From a checkpoint of a small contrastive image-text model.
Model: 9.07M parameters, 64-pixel images, encoder width 256, text encoder norm layernorm.
Data: trained on rendered landscapes of hills, water and sky, 9.2 epochs.
Rows from block 6 of the text encoder of a small contrastive image-text model, named by matrix and row number. Rows with one number belong to one neuron. Each number is 128 + 32 x the weight over its row's rms, rounded and kept within 0 to 255. All counts start at 0. Numbers have three digits each.
Before each neuron's rows are labels from the 100 texts, of 14976, where the neuron reaches its largest size: "tokens" is the input token at the peak. Only what is clearly more common there than usual is listed. The data: rendered landscapes of hills, water and sky.
# gate: MLP gate (text_encoder.blocks.6.mlp.gate.weight, 512x192), inputs 0-191
# fc1: MLP up (text_encoder.blocks.6.mlp.fc1.weight, 512x192), inputs 0-191
# fc2: MLP down (text_encoder.blocks.6.mlp.fc2.weight, 192x512, transposed), outputs 0-191

tokens: "alien"
gate.398:149167113140120145103133110094145118151125123087087142109122053116100151076111103159146103131132131097089160120143110092193144142121101123093117120148148126156160204124104111130044119160139143114159164165049173065103154101114142114123106166138115139131117151164122125127086105133105196124133122114156160216186046154173081127144115163091054148134093132141107125163142206125056131106109065169151125078133123130136070108091166095136168178082124119128129141096105166086116107116109146061149104102089138162158156129134136077123090192112113130073075086110106112144151149167137125193
fc1.398:142112108130136118138116140089097172123139147119172126095134132043126158121166106083116158117160147097136167078128169125129092202136133107106204077116159131104101088143126162099152108107123087153145120092156158079130103110117189144161094177141098093116085122110121099157142136167133083137198123101090115085120126161142089122121190170092129151120146102122098141104101110110153133110114108168146152150124101119111087149135122239146106106111101065164137140125161177144073171160121179131108171121200136153152121143140094153131068216131070057089147066163060125089111177093122165159
fc2.398:132103123109110142135187155177116154100161057153102110178160149194144201164107054135157134161085206097143170105117065084150173112143117121108117111182159095142136141181196107137068156113128122104106120091087164118081154124111144157127139151110138091094149174055129136157151092178186115174087080109111137139171135141136158065109125022135159148094082139082105078107121126117118182094109075096118142090125173113184125079159112160127116120130117129156098112116109134077155125167117145090190135122118158107127166154106133123145145153101160128114127122112196120141135138082101101154

tokens: "at"
gate.378:169083119067136135164114097157150105151134114147152064129127104099130094139075063120064136140122122068103083121111102189123132079089139136135130206166065140189115138121123121154131157147118116132080195165138116142120116164168088103111107159143130050135145181094103144097112180094167139140085142109155108189108186083138132133147145118146118122228149182110090068227137106129086167049148117152127035115137120104121074091123139119145170118123147118160166116153145130130133118117164078110167102145140113109100126121102125101106114080137106137155169132121173097167133092114104122096
fc1.378:127162108129175130109152153160185136158157075124130159074129134108085116166140067134060186107125116117138158127170078126105108130123154174124135121096145132168096141074148081142147087131187116095113154152101088109162185126157064112161128152143102167108151123097119102113192134072127189156083147112174115123170136158132199115144121075079151084162140112085098115139159136098058166116185086144079113145135134140126155121164096108088166091197118161109121114108155125150085095179101103150129062194083085118162184113169139078132064156128127089109111139122106095126097079134075122090
fc2.378:120179091103207102099162140142102164162167111094055095096093100156154122128131140074151134176121166169134171205129108117108104127138143139097183129092153109127144109072178105090139142129123133067117081120127102159096219168111114172054181092093137153121132071126134195169156118108075172185142112101163124094108090145111196147157106167125130119132114120119071115088170111107149154149136146175129147126086068120076195128101091148121142172144105072126199118134135139093180128095101123170132098142105189137129117180148097137178122118147147063164124115122119126127098131136123130126

tokens: "sunset"
gate.420:126073109108150119131094155162124060215128157159179130117108137132115144115059100191080086115129111120144110116120132133097166095116108174176118097127149184176148206138157160098106140160106180116160152087078119107084196124119158139141126110163182164094136093129128158143121082122070137117127119127116088126158147112146200191130114098092115115100143161140188125120085183167179108113179168104092135155136183122102121093132223069114124117121113068121096131188134104124117142185150072135120108068070105128067142111158121117098110130109125122156142151164135130080144125104068152122
fc1.420:136063109139070170142104121109098201096185145088084136154110125165130076201129120134069105096158187134129125112149170115082134184183171112105180159153101092147123128077104132065164125089120097140163058115103167209159182103065157141141152104112079153122091099089202109132149123120108134117123118104164145095138123120083079158099233122115125145142078162170148148143148067145134100121114200109104096165107122118099117136107104159074172124149152153185069112120134123154141134074123140156089151125126150141107117088148148101119096151130135148085141078130122158111103147135145137108
fc2.420:147169140171127090070157153061116108108117125150176119152114155095053142168171157129160138129160071124128123104162129141157118126081099151104127094149198137101177122146097187140114141150179129144147177087147127094097152012148103179117138130144128095167127157120112130150161096140127100100125149127101081162138121137135152165180159173143182152129134136115143054107133157136107154119108134075085133161113071110132138160170100082155060049147112113121172165149092137140128130177119118159085093160132137200146147115092131195140180134116064069123153143114142147118157061164123189141

tokens: "fog"; ","
gate.244:134145097079150133128101152108090167143143141116210122163126119180104111158132203137138209129135129097073161140100109110133100156079118153074116124113102169140171115109124116095127127112111143176115144092115157106088082075136095151161067120114111119115099155114133135151155142157140140072157094116169112117133126152145116136124157167129140114105086095097129095125112103128092095093184159063088130115178114091109178120135081151128178135174097137065076133088172150093119094133150078085146164038135089126078147075153196092093127166150200090132217071099180120134100160087133139146
fc1.244:106194118126133092117140167129097183167149086119182112193053114153146104151139176119111155095116135077091127110127174099113081151086087096113092077120126165160130139069150115121136182097125074166171139102139096081062108127138127136169108113105083123102067136108169123089141101109141167125161126108150159091125090143178071171110140146165134172105139086109152126125126193136133063179159184086126156163134133086127148095151088115164162131209163178119069168106096112070111092109126124147101128107150093164102084143141209128133141101105189132137156132099197144164143152106148140144
fc2.244:141173095114114129126128115140210121095149113130106141068172150093146154140108101073112081143128123173121137144094121145171100091151133148100119114128153101135093135147145144163074120109138091089156084243199069130136168127112126081047115102105130145114153102176070074084085087111095108152112117117133185135127154133132154121072127181131084109104162119094145160069185159108153157158081065144160129157145135144145167144116120089153170148087169125147156144155154113158127135081137136193142078170102131116204113185122102135117122136147139120074112209193074115132125135139109118094

tokens: "alien"
gate.353:157130093150199181088118157086139082138141144125127097101146155106112191103084101213129136165089177156114139136094125116143147164128114099090124157108123150138149131165166134131199080089052077124115163192155128132109068116104116125087123134154152111073170133120122162149103110170143099157036076162121110131138115125124146129148146128100115133132113163155149164143111080119095165088143092121169100067140116109080168104133203116083116116140086112098115102166163151058125107134192177067134130161060092115079109080128131052083074108152147102111104122123115163097125127092133105163
fc1.353:128116172047120147128107147081104192136158154140168149140180119150103092087158089150104140109107087158162163108165123082091192116129100085131124160118147113176142075163157134094131179118076154106152101160076191094089081110151099190154127145128075117124176128165112148169090129055113129100207129065133131150188140115124152137171134144063144157112139113097120132085104150121097109133107160193130188156149121182148129143161162096152137067153114153122128134167160126134192081123096124151089146122166123177085167121150119126100137120115130206084117135130100118168179102144162060122
fc2.353:158154129138185167157123161077133129151166135130149170133169162141090088133137118177074115180149200112125152112114064060126118149130129113088150186181157186142118074170179116132167144112066118106154127120072203095109074050092129159133118139182079151066148150114122137140103182083154126133140136117111141104166127164105113152126113118162133104134094078132135121128164130121070128137192124112148110077116129182132103099148181168114109084165089138108087099136136159099153097150171127119121175072122121077115147063151167124081153157167160116062121086132096113074150116104136069146

tokens: ","; "<end>"
gate.27:156113156144148096091102101120175123156170193133131117081130109191086117102125127125141135108174107135085125044158129130138133144094140113114110141103097139124087137137122177110114075120119124135193143149112120167096072087173122087132126124150082125120141201122161145113139152150138133116141135100125110122106090153130079151180214156174092048192151152142146102165096109207136160142149095111108110094176131166172090102126192133130093143127118132126145119126145133098086126136105132134117090142065028102101069137112109091149085161158116139133097131197124128072049170045125122181
fc1.27:170150092157094086115102130129174159113120126169090172135115144147059137164205120098188135081176198168123145144073128098115112047105086089176090084156158097100120111140127187134115173141153122166075111138144143141138081126150096130142155071151099121137114159115147130072086120105105135162138142134132101138106064158134120112172170194133102098133117126141081104093060135145091183169123104106156130101141195184071167149099183123147095106107132154125171098084167127105125152176132158165105132143110165137134098153097076166178101162141080130130135132137092120045120088122117145186
fc2.27:054094169116093085143134200159116137125141132086126086110107123249113113149110114118096119101139144134127169152130160109123158177152125085164152123101186140171116134137162070117096125134140115168166103098130087118152122172137113124082116129076131158091076140083116096095110109116101160094144104090132067090169166116136173129113201122107158145118130121120164155141126132102117099164134074166173178126118228118157092161117098133070130178140133091184136099109117171134102114143110180145140125112130110105075027118179158135134133162136107143180104129080191119137157131120171078078

tokens: "under"
gate.418:157104108201137133139127082117099144127096123090183120097142120092085097158038057174097155139134074087111129064159123142092119114134131075138135140084129148205118119154109151135124038127133176135146180131122109176152157107150119125209137165138131092134139131167156125157133191146129085158120125184117163196189154143106128118162095117121155165129100159112070109198104053102171101111152149070133131114119117062101136068180156117122131122110157088127146142120139116110134134142158110144130141128049110089140147117107163101115135141091168161154125137113125200108083092110126153059
fc1.418:137223125168141088098133132179146148142154104139154175150117139113162155158149171166128125139115137095180083178161137098123149104115141163113121141198119147105123128100093105113199096137123124068109133143146186068117110061161172100114201117112127097114154147124112123119109100095135156160128129099167136126061164126162117118090179114106122104147187130058164129083142156153100201077103128115111123143075102129161089081123129134058104092192101097069093198097115048138156109107156124118144126136140093148096122161143126143098113179171147113138211119141141171071164138146117167113
fc2.418:178134157134122122092098083000132116112140161110215131115131161067101099149148114141099128106138022121094110129115077119114139137112126159123097150106112140111151117143134193121146105085119112140159136134092134122114087047152163156116053171174097106149125189131167144057142165161153147107120162191157155147131119156109063153144161173155034099134128136118151088127162120167106124104198148082097098118169070144092151130136164116146107104115104178107140147138141122111085136159117074136098139143139098099137139110117137127062134116121124118130137165185096165111127133099140158138

tokens: "fog"; "water"
gate.462:162148190113171109112182105093170173148159187097167128078167164089128162146053094144104104142138183107107092114117142201143130135111137188088145189126172130148169150147106142139147122139115114089165224195137129097112118124170163152149095172069143114106115188202145157124132174111156089115132109165150128159065146124102127127122142099078128142161151164070054103140099117110161170099175131166085107131131107158107109145153125099150141138147085108134159116117175129094103135100078130124205144124140093083102123162125130113180106087145159091100128118193158124094063109145132131089
fc1.462:144120137123153112132182087071122108149151134109076118081093134101111135077110131177159119085144154075116150099121075117153123138077147162158035154142107104172148121149045143182175144159141152100113090111168165179130113100139085192111134076111106125072142124167101119097055138094140098123167120066127093109132143083085156170139107165166095111086127131107128140136134143179117142103129133093142142109136123154132190176080173178117092131156103045090091060104146159110149095108123135159075131176156183137098062120142112088120131129135104130108125187160166159088145126081189110134
fc2.462:185100092128128158147073142090116150176145136107164103134100139081128118117153137160151200063137129114124122113145114157112164162124103162118029121127048145145148144137094133089184124106152119109131116151116216089108065153124129113217077132190142090142131150053153175153118166176139166095155138170130137146080107132155086143116124104123094106150099117130085143142106123166145146090213141067063109105136110110143143075129182132103159130131135177100095127138114120143108133191129099089116157111139108132110142115123155120159130115125142156162145136149111130163092195013130177155

tokens: "fog"
gate.423:089130120150085053098124177169081126159115202124159049146142156055050080148155129101113156112160154133124130107125126141132082160132113126138101108132147138137113148155109123171115153144153135163136189127136130145132140153114086076122145103041142169111109113126120151140114149077069127087113095144087137186111167120126166172172134120119160114108194095179135173162130107142107070182179173196108117197147147142128136160174080084150148102127102121112066165097132149088135120187131128178094110104151088144087136150165188206114163126118160092155087119108141152126118151080151124102
fc1.423:129138109127117146145141132130130128166140211142147089113111109131108107131094091173150134120094140155058098091129122098142093127107075106088069106142151136117080153174133136102155147091143071120136179123116076110112131091154120083099122086155165149095176174139127114146136135132122119106179086162134101094132144151168120122158213154138070125132156112124141105182106111227087167118182096136109145116141150162133100102134162109126161119158111126162080130153146154112115169171107152184121156126129050181135090087079099134108101125175145139159153093154184116116066154000153154143
fc2.423:181122150109189129105110086057126094153147059142096182130136139166214117102097143102108103154124149118192133134105135169112166117114168152153171151101093121117167097058152146138123055134090191091126088142142175128173138109108167174176151161155079105170120100122136151136142171130129147183101114117163188136166127092055152113131077093132177112132078152145110097063128141075149100080097144119172131074138089083132134146112116191103079153102141132090197064125124095137146090075118110088142168132121176111157152127101109128148111109112119130136154157100105096129151112199095117122

tokens: "alien"
gate.410:138116074116162150138108131080116135137153139148163149111137192122115104080100096177085120170139144153069157098095073091177147122134150113100155212091163176175171086152165122127102100089071113084127163153078168117144095083077149158136124174158109104120125120114147164175124152114158110119173068146122180137152119127108142149134166180122127122126096170118088123119174135109090155099150136194143092130153064202154119129165161175150138123154098145104134069145166161129093096121173130094107175115116082068088139092170181109080111154171188102042127095169119134110122090111140091134
fc1.410:132143187082142073072084078135118154134108078058150103101100080124148144175143158062178152112127106096124126121133141187156097133097110183130090083106087089104101173131079171138133160106164159146094096080105103159062144193132161082172149079126160134168111100149151101105165098139114182112119116127107098136076178086164134103102141115149136147154144105100141128118105112137184096131121163117063089197107151098181157102131113087136095158091127151146144146090097081135172133195082100166128080135138123152193085165107130149136109143119063158177160113138154127171078172135118151145
fc2.410:101087133137074098119148121180115117104076113119111075107089094105166160146105142090179166072092055150155103128141189190138120106136126152163128078085108066100129191082071124109101111123199126142105147127167072147152165222175137095105128114082171108180113118136143121117161084164120134128138129139149123149081151089149142097135155163114108163108164177119126159130105125137189134123077134139110133177122115093119152142117064082154140168082173120161164138134099104155085178112087122121148091184149150159143109193126080118164093091093065147178137177131152139161116141169120177111

tokens: "under"
gate.286:095142128113143096176181139116145116202128123142160120087104079131162108190113135140129163117140145108100105146057073156093123138119119114125105119140141147204117137145177081171141108193122080176060128123118173132117072117137156058134120125082148091112125110120082108144081130183168133157114132219145068107135086135163147170175082114150096110088118140124113109147093109124116163143170148130161103120151129114078159053135152104105100084085119131095106086113141127101114142182144135108058212141144110109093147081125125141127106090128159051131220150141121180095163170129106154121
fc1.286:144120140163075124114169161131136202121074163138113193144161125092159195098154106159161107133073151111099113092164114160118145131135156163212153108170159061145094138131124098190151191157128066133105177131154104173170179121125115070089169122123111118141140090131194129137068125120082141140169172162090122144127111108168110088137110137087113113163146138145075169194146062176170117146094139132151181153073115115134103140100175090078109153136150087151126118189129151164107161120163114146080119114140141186104148102126069106151134162152120127101116151105099184128142186074143101134
fc2.286:082162131107150101102143191043102138142121085157170087175104114157162093189149094176124156118117054134134112185164082096133103157132132104124116097097151122109161142130132156111159135094131089138126104059110135142077088096154184181120120120110107126128091126101102140061162092155121163134167153113137123073143127154107147122174138139155105159109094131132175128151150157125123158162157213048092152194105160071074189089139083136147145088155126114086135153150117118114134095117097090140091130088184146153169153167119165167122136095107119122143160123077158069184181141169138186087

tokens: "sunset"
gate.106:171111129125146168133162097160147112164161148079160100043148138099152193116101129167128099086103136175112073078127083193180070140141128124112109179040138125123079145079128151130137148094099131061087149101143123101152137155121183097135148140127131091059154155141141119130169177126170146139100148175107130089103181116116090090117151155090152139142147106140168137124157132202109094088110128189125051064081084108167118085135161129096164159127135127125095136126087166130148158114080079110118136144123092125081129067137115092137059125092130111116152087119196160134060115121131138136
fc1.106:077197117094083181114145157163101157092126122096128106182069127102086129172125163131135125122072101161115148151151107081119136102093102076133093125076114118171104156156121158134164150164153130184166131142137123100122121162180113089129115125091114126079109079141101153123089080117112165169123133143119087149105142135076152145116116076138135145093180160142087135145136069108105158229146163072143144145152209135127192142084158131157101161129124149080131123056162110100133176105143123116146143103161087140129133145137124227068215160095157111135099146124115142167179112062108158119
fc2.106:130125196161153102105090088106139103148199153087123115066106127141174169126082108091140098091155122114122092152170158205181151121164152100139109200043126098085133108118154204140113084076122150112105149113150061107133177110110176149089114155109170147172134147181161110137159129103107114135094173168095150048134155091108134123158132085121097112162104127092158111144125129134129181070080107181082108124114050143160105132118142131091148162092126070143171103159115186144119129131099139128151135176104134109123130115154063122155085174115140125074152153162164176151125099146123101085

tokens: "alien"
gate.241:104110075095101116114087116084146115184137162177187139111140153102046138079090110154119129129170110133110101072064119105108065104077120140124089151101146198120153113170116184124116102171123089149163120129126103134182142092144155085133149155190115159087132195112168137189155108134128124123136147167168096108099149183125094128161142140217131121137167165139106115150100099159088127144186124101125102104154133172112123043131109189156153105146094119134145103134153121107075153135132170059108130080137100094101146019097138108131152123147175149123153147147131099081106179090156106139
fc1.241:124116140111124099157074107194176150120163133107122169118137170134132088109180128143099134118144128130077114168086117122133090126115108134146090147087099089100122102088153144191146119136123090177131085071142097105152046080171095137159103109086141198134108152137168137152121095139135143095179143130115078110074136170156115140161107089140082153193112162124161089093171144182111156141196170122073103182110113137177102041114137118132110136152102151121117072095178116151076134192093086118153134112098116155165088155114068100136114115084104160097168079088179098149105065109169164145
fc2.241:055087158131118116149140115186079130144127094107124094096135079232195125128129113114119134037141155155122124166148199131123143164149123101154145113096134097140077163086145084093122127166136144181126111153175066154168138210131134055110139118070154152138076107108086107124114127109110136120108126123127081108132136096124136083092194129084151123109122122109134174144114101116151091180107107173134169167126216111128123164089075119089122151122137113152148114084097135153111130124107155155143121162136112133096017158140150127153093114131111150204112162069186121165144140155150125105

tokens: ","
gate.157:189167087164130111128160061060162129125140182184155134140172163154107102108187143137141095131160154122163116091105136140129101135092091142128059137157134092185117073138124117113135129143058145122169164101138122167163104090173153085141139093106147158168175222133095090130140128145165157129111122119156072110134026115164030141198143107159091156134138129159135086083094176142129144110135107093132113116202140130130132125139179123153146128102147098106097081155114158116097145183094136073122148156116095106107095119147182110119123141104089109117086092165179141079103175087143128137
fc1.157:126096070195102129109131096092077168129172168171124125135100074174093140129140175143165082076105097182182119096077097153122075113107141175126084098164098157117085125194070115142158127112052122113145111104080125164140118129104114121117118106164106114093128116120200074132152147146154104135134116158130134130126161132146118136197213133127115098156183195171144124136092174113070132164163120128131080098181104163129145085092137084161106100112129114195155076137139166082107129121112175110125157155104073093102146156058116112099102127113113128115211169146085138109118169154141133131
fc2.157:040120158147139101132147133143093124149132108078100108114122136236146122153147124153101106108133151106103156173192163112091177158160114083165162150118156119112124168115155084111110149145153152148145106127138097114170143169133122111098126112066146168099061102152072132137117117092100129118136127099114092070146162121136193150112164137100165154149073090118130175156134088101117092189100092185171185113105173144134056184105116153067148160126099092174151132102097157140144111123122177136142123116117149130060034120197131120132121122159092142181073129093161136148180111155150085077

tokens: "sunset"
gate.47:151144125135142098128127144137137087146132158104149102179137120107122157072115148130135180080100139134078094076125109158159110173134138090124149131134084126143080115099115144109140071121123143129143165100092102154126133057118052088133133134132121108140096133098148135155137135135149140126121191146130137183095104090113120188150248145151102105175183133125134072209118087156118133069105121145097127123107095189136209096145113107136181170139120134148011084117069182082134144155134063139098173110160142091114142157180161091099133100096116127076135166139144110105081131141148185158
fc1.47:089139159129145127109113147117190113153082173172170083079130071124089131175117149093127086127179142197122110113096111120100164156099140110138168146143129143107104161177110131100146063110194151090168129124134119083074154109122154145154183137102116107130130176167183109095097133078088131175208170167147081204120124086151146127166179137136126143137152144170145181105147088187109077148150079104124147140088137163107107106105135071151127108108145105109085164178099145155094116198113107156180123148135066114077143081145160141069075134151117088120145085115169128115096175133116111174
fc2.47:159095098074128099172170145142117095121083087181060129157182133106100136140064088161127108211094155122201134093108151060147129098119114154124155113150199113120107144133128093079129171167144104100105141132113155101113168111134127148107148173147107146131157098148111204175181061094184090189148113090103174136111155115135142105085079077098177193145166131155160108097125165117171117131119113153156144097109120148074120152170109152140088130165172118165102098114101150099158091072106110066171122128085156149189156136141141100123143062119095166106093132108106089123145137164141091110

tokens: ","; "at"
gate.361:155125158124112109133095134097210126134177202097140106079144103164075107101100130106139129154140159087127161078104166128144123151107095159115087145093147160167080160157118099098133093096108103178144132141094151179105116084131111158120165099120130160132151185125150088120144173174184162093156138112145136079132153069113107168188201158152071114193132181177170135154125123162147146143142121128151102071153109155115099110088176110128122089113116133147130103077121111125081142157117148153147116110100006132127066164106094130145089167161151142159145116144146126117055148026140146149
fc1.361:130050115112136131108225154100080084166099159113184100161117118139183144129111105168098173128129098127117107162166097124081192192121145159106131126113174088135111233126183166145175088158155140080157128155104112125086114145087159075119085160099137161136058092154081136146180134092131102149137132155147146112105127139129133147102081105112153161145099108099158155144139079084118125178122137113101162198105174071148140101155086076085164106131154103053113115159133175187143101086078142111177143094182121169116110122135158106140123109118125139153127115121123129148140159144113085067
fc2.361:204163099097121132110157061104125112120113123183154149152172160019130132099165140132171109157104124148135078100128078166141122082089127149078105136165107090089149103130107218151147147121134129101109150143133144144091134061117145138200155161152106105166167107186140129152172117138138092145089161154120209177083113137107111134169064108152119112131125144145125067118078129133116150109133190065119099136141047121100165115136151124183125073121130165115128168146148081112148107094130071101109137131121132154190198144091092139140149090102118117088152129173086126107118128140084191134

tokens: ","; "<end>"
gate.69:166042115074109131193174134096117110171136158154151115147117146161084198080156101107157131122123185099091092083092103072115163128124187138119110157129150112099126150094117148173127127130132114122073188148098125150113093175102174086182079139150106198128182140107167089124104171105086130086076118085193112137064122106175129160113138158135130127137120175143101145168096080140132104117152113130135075106148072139181107147078106127097129106155087076105128139158157126145142137154201150115062126156113102132142127100164105108142076096154125069096157089166119109137078156070136077159
fc1.69:131140105125178132156161151141164094101172054096134102083149081083186106121145129147090114096147158092130085159145150138157088144144149155103133146105097116148142158152167071107154160112141106142166148120115168114136142116136172067146132185144112074153130096166123130139086117186175102150139170178140125142113124081099170123098046145125133137137089093147043147098120111122094098063098123160155142047154093154136122162126109149053123193150098172107164128150106133147088164115140075152138091063067157110192108133079129127147116154167101149067098070134172138096173060111140139151
fc2.69:125137119153165145129133069042136158136156134101189127088136106107161110111122162155156170095181119132134130144084089172096125158175133160112158216118098144088140112105134089122228122132090161111107162161118121140139107150103157107143149088180156104111140155144131097085104175179126154108103108228118072133125114129133095133146129223141048092131106140099143135134134140143106162129192125103122074127144063130107147069095132099085110101108113144083099062132121112127162177160200082181084154148150098111097137095116130131110079137137118074104146138156093141079096154145144122167

tokens: "sunset"
gate.318:135102083085149137110138078090161082094167190184141128161145108100094130174110132164143145138134171131118125062067155083140086137199140133144101140131085140110016108159120164124118058172115158084060132088103129150072107148103167171177113131132079155138127127115109119187140109108162092134129108159131088103151080087155181136163164126108121109137124132141129109113088206161127101112155123128162121162124116125112120101155097176136155105092123053138081098104097129091088136113149142091119060147085183130094124156120118177146093151105155127089167144171065121098144092087160065145
fc1.318:183143124120095124066122093174076092145150074140109084119190163113173161112119147162093125071104141124142213125160100133095148126079066150157138164078077123125181090138147156103084150147133094161167160086148105146082090118171096131116129113096146108079091195183061136126110165180212094169135101117150130112146156156105092150170164123163112154140111073108148157081068113174143193129146109123095166124111130160165116156161101116165144124133080166121135166127173115124125125057128157158095119146137066186116110150114112129135153140099172104184150105129145160166122126137164101088
fc2.318:098102136126150156170085132119174163048161133165072127095074114126145125117084136089160146096146148178105138125073104114136121117139160104149084125091091169138159076116093151205115091120079116113076086165119110203133081175101186112172076120121129132155164080069157077093079116128097196092145106111147115135146091125145149161115089108136085086072087170103144121125135124118138150140145133178142143117108127102130145099090143181127151165145157081072122089180222121162133152153142157136131151127109160100179138114118085144154114137125190127104175141165113141163090190132103098195

tokens: "alien"
gate.337:153100135159134133159143125169154144132123096113143132128097230110165171115159102127105123150130217155087079078127119106149145145136084178116150131105118181122098115150153101139113080179127114102162126192038128161120116103078118104152150114208111118141152159178115110156071089136183165119081153148122148087126102133086125074136183100140117171125110163131164107172155143208104127093172118150146105096104127183131086092105166127098132073100069113125113134181147182161173049147152116121113106107094094114100149176100147156100152123128077161074085146146147154105171129153145091102
fc1.337:109156179141178131067077139140095146122120147135128095162151116057111179081130067132095148158138105149157114186093185121164160148121169133098118177074168121203145090087165099091108095211112138090151160144127133145113042106143158126148103124088113086201154129166094119105165092094057157114161116097152103128163119141090179118131207116110148147114153109086118125159111128154097142093155139120090141098069123157051139143151092131110144130181171138109159146157196093172146089121152138121159144156160137109150135097167188109137129140153134076094162116153147120158081105090153120156
fc2.337:110166166169153162115043108055125152129229131100109129092102132126104107136120144145066122124153149130107147187114060131123169134189200106126091167154136164135108078183158181168120137127101132138123109126107117125152088113109124128138132100156138120087130116123099102116113182112121117083152139122081164118147109152129128143141098022108124116128069076180127137162092122129075157123164164158116131114104136152136067106138201178067130103174076132078113142144193165108164098152154165122111153107100140110131153063106145149155131152149223115114086099136143148155124119058119099135

tokens: "at"
gate.185:139161136131100071120084092168147100164117146162194084160163167098115156071168117121113113164091098059113155108144170156147086188120100100178108109144121127142128134130128129157126151140114141160156149095175121117161110082157079098161096104185102192106132101137120123111072179141138090090111102187102116144145197142124103176152132135112160104149189142136132088150116159175148098141082086196097137098181136100129127098151126087122084098139132099171169162095115105081151127165107057164116157132117093185171159098116098129120125085135144041156189185103067137090094130141159152175
fc1.185:069100110074145108112101137094159084157120170161148103072151139142072111117164099117087110140123110108106107185137086147154153137078163105098084151126161116177124124088122136158096082193035128105181097109171096109077164069151144119141139111124084153164167135114122060108148128076128155124152186155139129099178158123172155172128099112133092097129099133158190121129155187150116163124160100117111116118116170134173134085136151114172121085056108095138131163174104095187099060151099121172086108210117149123124194102155122172144141190132085112140155174111117087165140136135117133157
fc2.185:143126135134138139187177120152131158084090120136124147126095139103134156096081111107200130094104209107156073098123132161118164090191092166154148164106095126152154125162135182141102097133135133111056154125148167109106159205145135066129156122173165153097116137103095135149139164183161045168144144137132132107106147116128110056063100049145160118116126122143115134157132123125138126078128147144135093104178118117140024108115097115154111153144149134103152065131124136115108152070161163069193105132155168126099074122168085146160078107120138199134136085136169135121137191179105112113

tokens: "alien"
gate.261:188177091091190120131178124133156100098155162122150055165152168147109170080123118152064132119160179078136126131127080162098087127133135122145156235130177166127084082074161134169105092122063138128121127145128149152114110112115110141160135145137085124104123199103177130151114172181164082165152083179134128091179131085160092132173175133075073153173138134109078085166100126138111139064133091104119110109150068127137132129157150158106118136153162115126103122179145132169056083167133085098110166079061108108146144135145134099111125150112157144138168090101105168158104116141110120147
fc1.261:155085097149080177130101175087132133172119134122082078097175111161090145117088104114077133139097175162154126122145117150066142158141117104143128196137140081123110090121129133111118122146159101151123113097083161114094142121072141117097191058138091169122115165112138139126140108052103138080135128115149083151100048103113092106175129135173134164116133116127133190117090137138106189168106111136183165086162170082097166170153147141187124116142099109086076090118145112209148112109092132102107154124130130152130177067129124193117113098131209150127100143116185092099206060099118129130
fc2.261:146172140124146165157120166088116128113151128171135211164182157128079111111151101158078105187133172098112128109125069070125132128110132092080113159174157180169132072182166132157112130116092116113149124137089202111125072031093110158166105157154092134091127116108126136160087168089155113136138102130104157135173117166092088184139104083125127098128087092132117114102121123144063104129153130108131128092137132154156099127145177173127106091164108124106086140151170126124154089167173127123132178070139105057104195064130183119095180164152167123058126082151093105089137112099115093136

tokens: ","; "in"
gate.233:133170135168137122118123074125156085079133155121170201117094145102144156109059132089098100163112115153122116142120067161095124137105112086127058082102068096165130116134131195191060158167106124104161125188143117190145097125146089109118122077162098105105127117115121067169133138113085114154168129112154123104136108154148133106035132157121121111166146184128168129158079105199112078059105087123160125096149121154142156088172086121121088146090131120168157155145153078139145080136116149172096133127127094118147130167172143134102090140196142115116158084149039158112115189144131102151
fc1.233:139164120129078145099121138125127093199147116147109095149089170097139159132161159166154135120152145106108148112136159130111071199097131128162111118153097103077140120070105110133102126115071202180179136067162105133174141073085231126187106093154097108122091140154144124148148122133081127134103138096166129145123130140202067187144083156099114113152145149137153132126125138181087133163125068106165133117190094133118104103077153138089147165116089094155112121193121126097141149203083116157132103159087104099155113122118125116101079152175112152054156115136110123097139133055190159171
fc2.233:135106103079106117159151172202153115090128113134043119164148125173087163136097098102100096161082173113140164095119127107195174104117121111130155123146148121178100143153152142140036111113131119153163111124107139131113152160144077126112134180115135120141140119098139129183122125120145104138133127076111170143142148097111160089100161000117202176120137130125066093125096125075134093096064114154181161096126168137157100158164115148167129141179146126142154121116172123130112139111080187064204122104074148122117153117123122127183174121103118161143167105107214149157111119118126102090